{
  "hop_length": 160,
  "input": "log_mel",
  "encoder_mlp_ratio": 3,
  "encoder_qk_norm": false,
  "norm_pix_loss": false,
  "decoder_layers": 6
}
Rows from block 7 of the encoder of a small masked spectrogram model, named by matrix and row number. Rows with one number belong to one neuron. Each number is 500 + 50 x the weight over its row's rms, rounded and kept within 0 to 999. All counts start at 0. Numbers have three digits each.
Before each neuron's rows are labels from the 100 clips, of 14976, where the neuron reaches its largest size: "responds to" is what is common among them. Only what is clearly more common there than usual is listed. The data: synthetic speech, music and everyday sounds put through simulated rooms and audio effects.
# gate: MLP gate (encoder.blocks.7.mlp.gate.weight, 1152x384), inputs 192-255
# fc1: MLP up (encoder.blocks.7.mlp.fc1.weight, 1152x384), inputs 192-255
# fc2: MLP down (encoder.blocks.7.mlp.fc2.weight, 384x1152, transposed), outputs 192-255

responds to: drums
gate.358:481442512584442515420596569464457504515496561583516475481522455519462588536527553480481558428489502510481450377520551517445471412581522490560439533518466521549554504566540463560463431504509485
fc1.358:458488485498453425557594490581455504518438550464487449532481488523440534569468442504457493412532494542459626428524574510536574518612560595504505572626580521575518477416533475503593467491546539
fc2.358:468539464467621536414526516483450550497472496443384417502573565456420470493561537616520474439513524594557582412509541581551500504543511524475478545502531539503453441448431380464522559426454429

responds to: dry; distortion; drums
gate.747:577492495528393568562394452583509542604562566416543449439453446448541496419485474534474512531488519467514557471563487553443503495490550526518560535520448399502452446498576455429463438487427491
fc1.747:461509444512538467388551523474553438380483400496497578549563441525474459566550482503541545442558513574454460554415508386544541472495480424550390500494555555482518588470370571597515517498568475
fc2.747:510451488546544590519551495493530600491440557462547436438555483516475496565465560332528530494563481482547538488509497460507479493512503579516481506511497537489519434535529482528465412501519492

responds to: distortion; dry; dropouts
gate.8:567497561504472558553437455550550518549574536433537475362473426553475475418510532463568508542532502453522519484494470491492434495558550584466588499489483501518470436477546384436467442536412584
fc1.8:555476503462473528584449405525559532535547561382545495378502449496517448447514517496533515502474505491520536438506505539463442480494540537510565515549492449489507419475613408405473487540487546
fc2.8:559510501441447457519400462502556403499539404559504558548478489529568445537503432634442388439483488473486396521467479440475488579448572404476542407505521477466495598482482562485516515457476468

responds to: dropouts
gate.696:547428472470497580559463527575443499606458487499447443385548559546484543481533518462493505614425487470600523450446504474463520449519474461461399490456424432514459501468434378452428420521469583
fc1.696:409582514467517415470538432427447493398529505522551582585450458464491490537432472557513478400530487553405442524525508520513477575475545544562574529563525580492590519578567596576558575507508498
fc2.696:520495454456471527507486467540457506568483569511441471507624616543392543439467484453540528609453467534508475454487472538445543469482398434451371475473418424496370473600477485475506470533458505

responds to: dropouts
gate.44:558455442481487453521496484507460460596522494482450440495624517564464456445571499517532529495551434518524520511478508539507469513493494496447427498449475449525402480549551524455486493531619572
fc1.44:544436426498479448511496468521445465610518507480448455493628543561452467454554513519541520499541446534507508504474512560497484518513507491434428506461460436507388486540561497448508493527602590
fc2.44:560535526479472517413485508422499520426552441562605545458480366461521442506531505593500469399624537505484446502451493440511427563473557487544508475526523586494531539386549538516543514466548465

responds to: everyday sound
gate.717:490465397563429475370554538514498539461504427547470502462487586667481547429453566477470516458498417490531570542420485607557488584448348426475493561486537506491456443533473521506453538469544466
fc1.717:494456390578441463389528541509527516454491427546453489407472564646485554439460551437451494464505415500517589572426451589553476570470362443462493572478525502466457453536456513508457523468549462
fc2.717:509512607415498512471546510440520528491442536402564479508485482433509479491453479494540475498516444530523394421514510500511401497536481540568481473572495533406499493505609561478562565515567421

responds to: drums; dry; dropouts; distortion
gate.131:394422490518495502491536450458549554437487523525480524536560525477475505578534630561465522535498516578532505473517565639457502451514514485478488461490456503532525484479530456524543549461491599
fc1.131:669472517464391526532457615557526444502613547437520503418459451508563461444544470411525519578602472472465498571507412519485383522533493581523518410516476574475516435555484503488425452428462508
fc2.131:577536440453447488559462486478513341516489464609511504572347484530523380456458502523495549484582493468554466621505483448511468520467556465517488454419517490527478572527508426502433487436450519

responds to: dropouts; telephone band; number of effects: 3 or more
gate.335:463414545484507479588594526506466530532529467596543536679437479547526524552588566509531565525497454526524552507552556495513486491469435544466533458493507444672402523488542483398468525466470573
fc1.335:461518586417510493576547504481497549543505469605508590639502500581503525571610570472562535508476473513562551499534544460519484537433406583508487537560494460635389478538530502515535511441559507
fc2.335:455457470403452537540470605499473503486519485514547542469497502405526383498607426460458485481524563389522514499521486433541529494515415484483527427487502565537545510478527461533520512523521480

responds to: dry
gate.624:432464552472440438467496514532585502500512486611492528541430562500529456545498549451491497527440444507547432565505462589459474565528456498493374430491489496436515403454509575453545522531659496
fc1.624:459443562519447429486499488499562504491504525512545501516442474498494486576534576427526440478398510489534479588528452576466469581569430530527443510483467504426489495440567593440514498543651476
fc2.624:525482364387459526517527460488449464601560497532525526463450470558458446472494499531561504472430470482488437510479546456588451534487491466495428474477457481475479434482630475537503501509555504

responds to: dry; dropouts
gate.706:479529481448459502492456473475604438464568472463582538485484450424515479463508523544477508489542482492482528552473424473473431546440554507545498499530518613485538473406573557575603488453474466
fc1.706:557450541542539489499555565511365515515461471516424432478520556601468520522465469437551499515466489500534478468524539531508568459592427511459479498459453422528457512613438488445462519543523516
fc2.706:437539478511506539490511530449463504445521497542467495516392450452519522499476506579439549424443475483501558483607568595482532505505536500526447504594494525479593455454524512522549504439460457

responds to: telephone band; band; reversed
gate.491:635477419504474414440502522405376479498433459578437474497463526507452451532469428482436533503508476530537536553489460440492509454427472454417454535468538436480422465496437509477588538438559500
fc1.491:559493490533512499464504473406461511526445444533410481506501518472443456549536483528438537466458445515511534481487477483454475494444408488420427594493551445495364451473464498431610539488530497
fc2.491:525553437502460469539464523559476444527531487464505480467355418498498466506414403606451530559558549397512468493505472352485465535541514526509571457461519520506651584469516484508499488404432487

responds to: dropouts; dry
gate.656:558499553383463485474461548531385519539431557337525483441518407489552475539495549473480463558432504452563524473508462435496556430461443503524451468475504456461453434480526450525472549541510479
fc1.656:422510458618508530529531496485609493478566405615487547549478569489436489442511501541544541437589502536419467519484529566491432517516542479471535478519473532518565557536498593439542455480440534
fc2.656:520465466482442452463539395554477506575456538496496404539591491514416452416557530429544490539506521464501486487480465488507568448535527571493433537442445464522424519557497427487485529535441539

responds to: drums; reversed
gate.322:547519527526522394479537511430397409503544574536506443549596522548493319467528547509502480522441480581485501444559529513515498494555524468473449458517470485549519427565405539505520554502504565
fc1.322:520498560500482539409557558456496548474431567508502476475445571472502453482469443465478542499571533432539525521444494384535377532443441518479589539487545458476513484541346493479466474451593521
fc2.322:495501421471516521502497533467458490453470521496469469510397482476458468480488475432491470507534565416464562593469474466576464493486472510557593600433507470532566480523406420479451497434478496

responds to: dropouts
gate.150:590479451460535435509495460557425460573532502510454431457602564543475451460514468476502494505548419500521463496462524539540462516544481535479436466469475444548414459587567627421558523555599558
fc1.150:401568582561475537485517534462533577446473511524520566569388474453535554549467488525484505520459558492460496512554491441459502463448484467540571519536532553476582501455461459551480502450406447
fc2.150:465483477536519491519498461568501498531451558481406476539475628472479615498458510387518510599380478503513526453534506583503566435537441514461525510502478472485489489623442484482500521524413527

responds to: reversed; everyday sound
gate.437:453573539508535592454515543504540458517485457563512590536496592415473573472572586512478493557501450445508442535527607488547404525488484459573434541457521585496462493596471489534441480452548532
fc1.437:477551582573512478513503496535504458489529427415596537548607550519514542469494583566479477435447501526486502510512547571485390562488432441603474498539476503549405524473578583529573626508609420
fc2.437:450554479493536401560503474524486543399380494470445404505516550439444563464577518553442374461503416564503537410526531552575426549507441546546491518495535439467425503464578452475563504493536480

responds to: dropouts; dry; drums
gate.176:567464588446428544627585512422446448518465566469476459486511390518452485477546539452529439443501581510514545611545485499601464528495553466468488483508450436417466447493552423532555507506500578
fc1.176:563468580466438539594586504433430469535453588464494481483532411527484477486532536423535409471541570522526523613528503532596487535517566452444500491514447465418484472492537407545558502481493565
fc2.176:472491459504518488380428500495506501489554457612465492458517534466477461515513461569524555451493479476509477420449472490488575472440580492534524507507546553523509554505447514530451511543480498

responds to: band; telephone band
gate.701:554501516440527532482495582571488484618642500500595574420500561493546511470439497654561507517546475489519525474479582526512483460484533503464547497480422472441472466403549474588539534483417469
fc1.701:521538527527472462427551479444466460414375473560473498478524459501511476526498467408487469500555539503485475526471436418553497536463516425472495544475564555429462591431438458500443508473564512
fc2.701:502457512491515616481551568459517612430492546503515535403542514500526470532430605441508564531459442466541457487451560536497515435551585525572458528540490566495585541584627485592510513461467513

responds to: dry; speech
gate.492:451467481468496500495522516518551511516526507601462515572502575466545526500519514524412557519462462394532390500525498565471485549512422511508371387479445474463437446513510569452522521521572489
fc1.492:533517458529534472476497460559458471517513480507529581506480528553519521455436445509560531541554497588443545499475531475528536457478584460468584486563495487562561456570463481561481495491362549
fc2.492:461490637537552478496475503532527538422461514502503507559562503426590654557545533448458467524557527511507544443502527515415578473530516560490531512550512532543510611516423508479516498522451539

responds to: dropouts
gate.497:590453464478588463508506484614482465560535490524449450426605550512471522442533447479518492477557452531504504490484509521517412465518451491440468456462457457587406493566534575434513532580561601
fc1.497:384551577539434521497542514393495548444463527477542539596402469486535498568438524528473520521454535473464493525545516464471586528478531518581551541556531535444592494458517491556509480437421417
fc2.497:483489448564533509513527472557488496521466576498385470475508607465436628482431525425502570580429475492511527430521539562498546441527458490438500505477457486475510484642445459485483504519424483

responds to: speech; dry
gate.683:534482535506522559471462498479516588550427382603478630463526501435527452514542527489508476505621477526556420391478429525505586451506541530433509499559501551522527588473495427479509505458548386
fc1.683:494510497489539561421432454526450567539453402573494612451449488457566470533553479475553401499605474560538411389483468519502537467490534515418509502509484560511541603489489417435445518455562434
fc2.683:482527529443493522574531633490502459454502464511507525429476483461481439482459497515468484494376482422484489454542384399449476501555404463433485449450496446530565560437460570552488491518452502

responds to: distortion; dry; dropouts
gate.95:422469482441414583552477430429548494482507531397470449394524471501499481494569480521492462471604469473549525464419469454442407440465581547529563532467552511531467504496481346440445493509404535
fc1.95:398533438519594529469552440492579537472502595464496516428549440451458587572610508501469511521554516508531590483476549459513468484497567514452605620474531522497521534492460437507461523512527487
fc2.95:519456528421496514527437483419521374493521479556502585495476494441516351514507525530477437469510437468507391514397442449465490513482604435458484414463520468471521584511501545522476494467432554

responds to: speech; dry; number of effects: 0
gate.694:434504461519491522498476513496575530520432501429517403454534433522444513456568534535516550555524607437564531536526420534513497561556346572564470552496511536495504489559491502510463461489530529
fc1.694:579512554451483536468502532511361499491555482566459598534446637465547447535429468448481458510501368571435464480481588473494434459460575411435519449488497458490474476461497509485532568508470538
fc2.694:532540493530525506424533511547392547474450486517498554578501565485459527521540511391472503531591502548498425499392487450526410544540405510500526477502521495414494519595450573512511465520495568

responds to: dry; distortion
gate.632:463459459424488498500512507505432501477541479509500505470527367512512523476502420473458542517508406379436496544505473531428453525574464629531524479489451483513456449528548528486575467499458354
fc1.632:517521497483514508525546468420478501469521529466519461294585411502486457492540556477495504501470503444566487448444431496514483533529492575527559588495443432509505496452618482519547403500461425
fc2.632:476492461529520538476513500363488472552560494454469456396482455519472326436498427634476588429566479458492538596422532561511502582505519526492529520449448468518468393505554460526479458448438488

responds to: band
gate.130:451608552537504537385549528464490569516476473417490494493514477536512546447501486383586494578491537519571466553423397501543406549474401517497560509469416490480539508594492495505518445504470516
fc1.130:492612539543530562435508563475555612536498441467484532454535474535506511469557466441580509614525530499571466576450431505552448522459414542516611529457411514484528461534457484478524419468504501
fc2.130:489517471464441493530484547540474530585497563443567551503559535504524594441475509427562632629488473502557488532499480470469449518496392542486490474508418502502480432521575587536529454600536610

responds to: drums; number of effects: 0
gate.484:373503509511551588512523472431552564446472501465483514489600489431506533538495592547496512490386499523460483416498535603481549481485496504562415567576501537557493442477550430543554587550588481
fc1.484:313455531487526552460494458419518523504503465447503497483505487480493518565505584549497523466349527536454519449519552603508582501502461486539453537583509515643538446511567460521561612580525515
fc2.484:466496551490526527432573448491555593486529545432473484424604459486504645552483537554533527462404479543512527415509592600470542497562498572531452608633476528502474470460610544527574509583530505

responds to: dropouts
gate.653:545482429457521446525506445517419464584548485477455448469591496552482448451493451503515515511538412489498465508501548547494479504563487561499427464500495465573431435590594632438585521536575539
fc1.653:606449415444528470512489477513471418537539505449481461374624518536466440441537524480531499480541442504537480459442496538540502515550537514461429511480465469535464493539549516505524483538566541
fc2.653:526521545471483506464496538428502505469549448526565505448536380520502359502543482645478522407614503490502481536463518446491454558459574487527489486505519518521498508382543503508511480459591470

responds to: dry; distortion
gate.365:456482479429492525491560496497515486499550497598470478457499482535500509475483472503450567519477379450511471518519521568478462558521410575491440453518400480493448381523574566494596475518555432
fc1.365:547507503523477450534450500528524483526459478561464537602480615498571448469496460531505499531548540557493493468519504463508555410444588424460495416520573483537534490533373445499460537478395604
fc2.365:491502596503516468522461545560489525452471517527503506540484538475598598542484553401510440541483549477503503480524457428443561426518535514499518508507512517487563601494440521469496485484430546

responds to: dry; dropouts
gate.332:474498524478449497467428484481589446432574438474589576499460465419547455477517496545461499465537478469481514506482450473497451518462600496516502465524539606485578516426578506556565489438447455
fc1.332:453510500482454509499433462489637469449559470489568596507457458409555461474530498562459506466537490481481500496490464479519466524432603498532523451554551584473561512431590494548560480445450471
fc2.332:575458517478503455517469452539528482557486533468516487473598553549496473504517502457564452574546538516512438523408437396501457485501490480476546503405501474525418532512457482459445494550555545

responds to: drums; dry; distortion
gate.225:502421522499490497545470515552537501497502459407520530479464465526452505483524480603471488497370531508485527448550483615538625477494489490523466506565448576570522430489581477530597565531430538
fc1.225:511510436433421463471481494625432492522468519593579538519510572571530499435470462408483516530518407443492463498509542533431584503560546557466503526496502523493488557455551503509495431565430455
fc2.225:507575408524514391547443532540464405502454460437456430489505576486609463554414412470448452427483474532450468490467471448539466592415534501518573468444596479510499436532457458485480490543533400

responds to: dry; speech; distortion; dropouts
gate.191:578540506514460597550504492461502575505546508513561554442502433460484582526559562402436475475604472553524516541550533626500423512522458455424470456472435514472439508494548522494485447471440546
fc1.191:564503420480457628537410505574519578489545488400578517401492403456519492527517514448470478470586537523523477556550515601484499508523503492488437482479498499453499510434526554494483495473507474
fc2.191:461509475455498487537485473476491409562575434652459541551417493514532542475543451635533516442529468504452542576634499519498496451467539424453586464408476418504518535548436478464469531507468545

responds to: distortion; dry
gate.736:426442424415496531527539452461440468488534471518476539574533402524502480465494456537448537529495364419459477528496500515410469542544451589560493469527461464500473456585579552521541497506465424
fc1.736:518524484497514581507547481414494535459523566443539484330585379473439469496539565481490499496511496448505519503449472488542420515509485534499576604450452473476509528437627488552533424487518420
fc2.736:498474447530491523449516488402487479563545488475473473458511462517440304478551428637448541448558463492482524573390536555535492596503502502488516489439485480538449411517533460509494496473502455

responds to: telephone band
gate.755:502530570488523473484555466474518388461490466459477528592485514521488557522524478531452491503444472509543456478446476485540528511486520470534501466487461522503411547565535588539584502540488474
fc1.755:567534450455491526499399588573483536509519454555506472376481535484539484435460462522460504519580430470464446487539493436463416445507484528398523467512483461478507516463482512473414441446446493
fc2.755:455510484497574527436559490480484591490497591441492506533486482426410462512452590469493532507499463466422528534574638627528501470557473535613477538512467526464609431487528499508468511533519543

responds to: drums; dry
gate.227:457415550494559550529461442504526510462458505452551448551500429459479485441438562571368459590464505530497477481438502550574617500561489524547432459582455476585485429439507422568508568571492505
fc1.227:519583487482514478503501473508493473491478467433467571453687503447518481513540447529478478469439520433501402418582480404474514435422527543487479536518511441515506533562515505468510441476506475
fc2.227:469492610612550537437477548497504614550571527402539419504520512507489551513491590594477548547508504551514522455457566514443365553528432552470529599497534441549449457484558476472530532496517488

responds to: distortion; dry
gate.277:539418521461455408470447480570535398490608456401562477487436520485488517485452483514522507493491409539492508495468567512553606541649508526519506450512395530502529509423546521509492442563359527
fc1.277:476519583569483486507427448512593506563580495368554438429482490425504444505528458523562565476397531533495494488510462590516564541511448552529537495536466551548527422529564465519552490572382520
fc2.277:505473568456502451534420500582519463564518536464498433521483542539504489465434373514506479506540538450530500483511457396534517483480525496452637440446467523517513488525486434500470459496402477

responds to: drums; dry
gate.427:465520546447518534512506533445449446521419458534540494638584537519558357509560535450459555556526526516541454533525423441492566460483467359576459413489555502483475589529488593549430508520580453
fc1.427:552517471565500471461515487521490556485553533454450501324389527448434574456434422502520485405554503501461545449495542497522401489467509571385569580496459491512550453540500429412507489499421547
fc2.427:513458474415472491484497470516481533538542504456520542598396453493452522572466473496475450498505478516445491550468530505584495554540498452434531429473514505553574490514480507463536544471506520

responds to: speech; dry
gate.711:502497464510478375482571521482458452527526502436541464541352502478504535554484499482535517431521514484525571565524515477437384507531494515486543544486567491538547479484515540389484498466482550
fc1.711:503505511492504587525467468522529531507465479513468543454681469522495462428545476514478489582463521549471444457494469523536652510472489496552443474549420534451452509508500492622559489572508473
fc2.711:443458478481445495524546490533571471533479486560466501476662555528474465430566442479477504517406504421497486481490412583474602426456494520480438525497466548486443517517468468537492494516436380

responds to: reversed
gate.737:502592565405500565457462522581503452465426510530433592527504562482470496489507594409475438523511439487524384512513523423542491440504498491564433501488502501508503535519508536437492470522539562
fc1.737:586536608568425436545512540457495537501615549467463445401595506433502482527529418493563561492494595462466494445525444476430440468447438511433497484389465488441498447506482474486470540568525552
fc2.737:519553514473394539587506516474551452465459516530532476545503445485493518479436470409504649520559504397468472618496450489454439478557548516481468496458530564490514534560495490581432434545516476

responds to: speech; dry; number of effects: 0
gate.608:467570547467470528507524521582524446419550426514418440475405548506602562550509546475370435425496530468616579522541594527449484466466511408465489527417488484565555543475449510429526556502583447
fc1.608:627485508524507539425497408550504518405476500511451485433558515500552566484541498504499424448504396430477475551548526548457421521501569481532480497523480445445495448529509521531477508466510482
fc2.608:595483496495488493605481509471443529543445425455540540473566452489477505541572426509563549442484516501456475508457413476594568426454508445546425438431485544428455416369525479564449471495589481

responds to: dropouts
gate.611:586410565484594401510500509606476434544532454551551473462577520572522463469578467482516469475535498501525528502452496475526495537551461552464501431457469344538431479563507481443436523569543578
fc1.611:601405510490589396502468475626488421541523439542521485487554514579514456486573462515522453468532515533528554499448523491550504561556487532445520435440478345510440510565473465447396520567561568
fc2.611:475515484395460478519462491475498451467525435525591512462490405539576411447497451532505437462515550462452434509486405388494490545526547496529469453519530561510534534375582566520503476508495497

responds to: everyday sound
gate.151:538621449519540468464463447468483493485565395549500608465423510466573499576544514555527417438513531635536443503549562508535524525463584452536412452560485568435441509535558586540566529468522548
fc1.151:512614452501561456456452445439486529485537459560504630519452482446551493605550557541518410450502527624520452489532572502511498521481596459510457453521514532421460558523532525536537550472537568
fc2.151:563534542487426454517463448591483535488487516490532471499519530592528555510464543444560434615409533607549436451534474469493424516483478444493431495448563483476417555416494590448512526489576489

responds to: drums; number of effects: 0
gate.765:500592571477531439466592522428470438544505537555525517553541577526522319455565529499545470430455520547480514489594497571511478546506470501508539495535510528527474443547463511547539506489520560
fc1.765:545519557492495491491526543514541536508465553532491448480444630506525435470480410480474513515520518462587499475470517386599542460447501478442544502480516420476506457571346477518517490480483537
fc2.765:512488507487539488463502555497434497453460545475480489535390520426523512501463514433496458543502552425450490486480479398551491442495498501553581562505476504521589522521420495486459479495447542

responds to: dropouts
gate.609:514509449482467566464495519478540492484607422525514397421452509451549521553546519499471463518550511509550565490494490490469495425458514487470413453401532519547536400434458506426507481444533430
fc1.609:479416567519460441519457469525471476538412527456502541568568544542498401443463447515522569522459520490456421509544496505484530549559497518499562491586427489435479583526595492580508501544477566
fc2.609:478503522456497562512515577538538550561501474445512483461471523443484522486377481449539609532459591424469494514536546418503554501540522598507479501553503614532579402417503517535497476483500497

responds to: distortion; dry
gate.500:600446421469499489550539471520574496467562548397487518438504501507505501492517556577538574545515534548500514468515493527519435438524531501417668516499513484518506428464545403488448482514401532
fc1.500:545463463514542485523487485473588585459556502405525578421461455523532537534500557551499574556505517532455558485503515525564417495495468544425670542494502498506505443524505423516486508492429531
fc2.500:506554584391523460487446495533493407518557536554510537571468525411525441541391527532507460364493499417511439501501542436497489526461534467445469494522496528474547526468488500522516503526433537

responds to: dry; dropouts
gate.698:510510524502480523454492552504583553448539505473604547546449509411542481451460499466447497529479514497448481455487472429531455511451583504493557473543485633452584478418553550540560481477403419
fc1.698:488470491491527483526526453490407433555462483540427448459578511593469498554537511514562505477513467515563531545491522550448534473559429499485443542466505367537411530589458481473452508529583587
fc2.698:432572494505518565419568574436499536387503468558492557509443451432482556512490535533454527433517476499487518461550561578519523526536526507519466511566474586456557509459534593541552489417480490

responds to: dry; distortion
gate.214:433267611540531505442485436467524509464579461395514508500522471502532481519452537566425471546521486596569462490420550522485465571512518474537468487518454476507557463497522495479515554433560440
fc1.214:552678528437420485599485545557531441558432449576466522536546563513578511500608417430505483458439556407464550475534430456497527464492477579462567523467541503533439532501495475499474478569480527
fc2.214:489534573483564532523450575536464562495515558447573477506598521439570542550577590526513532525521516562519530519445491441480549542584528536460473535460565490470492444406522468532439490459398445

responds to: band; dry
gate.623:499563554527472517461449540514530537476512511512458564439482515448548503601543476413523492517417493500598412553497437527449437577475465531499473490513541518471472450574488574500574518450573512
fc1.623:514522557547471528461482532529542556483512537459478585408485540450531517587556502416504489507454527497565446528475417554470457588506444522506502531529543569446478488502525532505534497453591493
fc2.623:490524501436490515497526566512520519447498569495561568462572427472418588538532512503501535534486482358535459474468462386507408449543461509498469536472528450479572508494545540562519488541657468

responds to: dropouts; dry
gate.248:525576515506492604538462511464610455428529491624554589492494399493503486461487498566465528467537528489492499549540521465545465507429585477512513444543540615425536527481595565600544503390582477
fc1.248:515405520506512398472561483563354556586492506383439406540499605529485519523480478444520478523459494535480520485472500521463511483583400548506486544467462397588445481523432493408452516607429507
fc2.248:431505517535479537502496511516527521488534502527507551558439493429582488498499450590424561424438472465445578485616542582497530507478483506486477487576475553444577418473526421563565487470430462

responds to: dry; distortion
gate.643:438477525525515526501532520467542529537503519490548456525477538495529417528591468496503545551439542495513568539562461689595531536482492522569531505500521597546518466568480471554480531542520493
fc1.643:508416528477522458458513552487416397433523467451478508559388595455538490512460456526479481470509400534467530527492544575530571500509513473480469487493504566529551508475450477495447536524459562
fc2.643:505436480468437503517460474557547496516538528498534462478505464509470435432402398544496492390442484459410519486489474438521482478442513459410518437428476508468547450477537413521463492511442480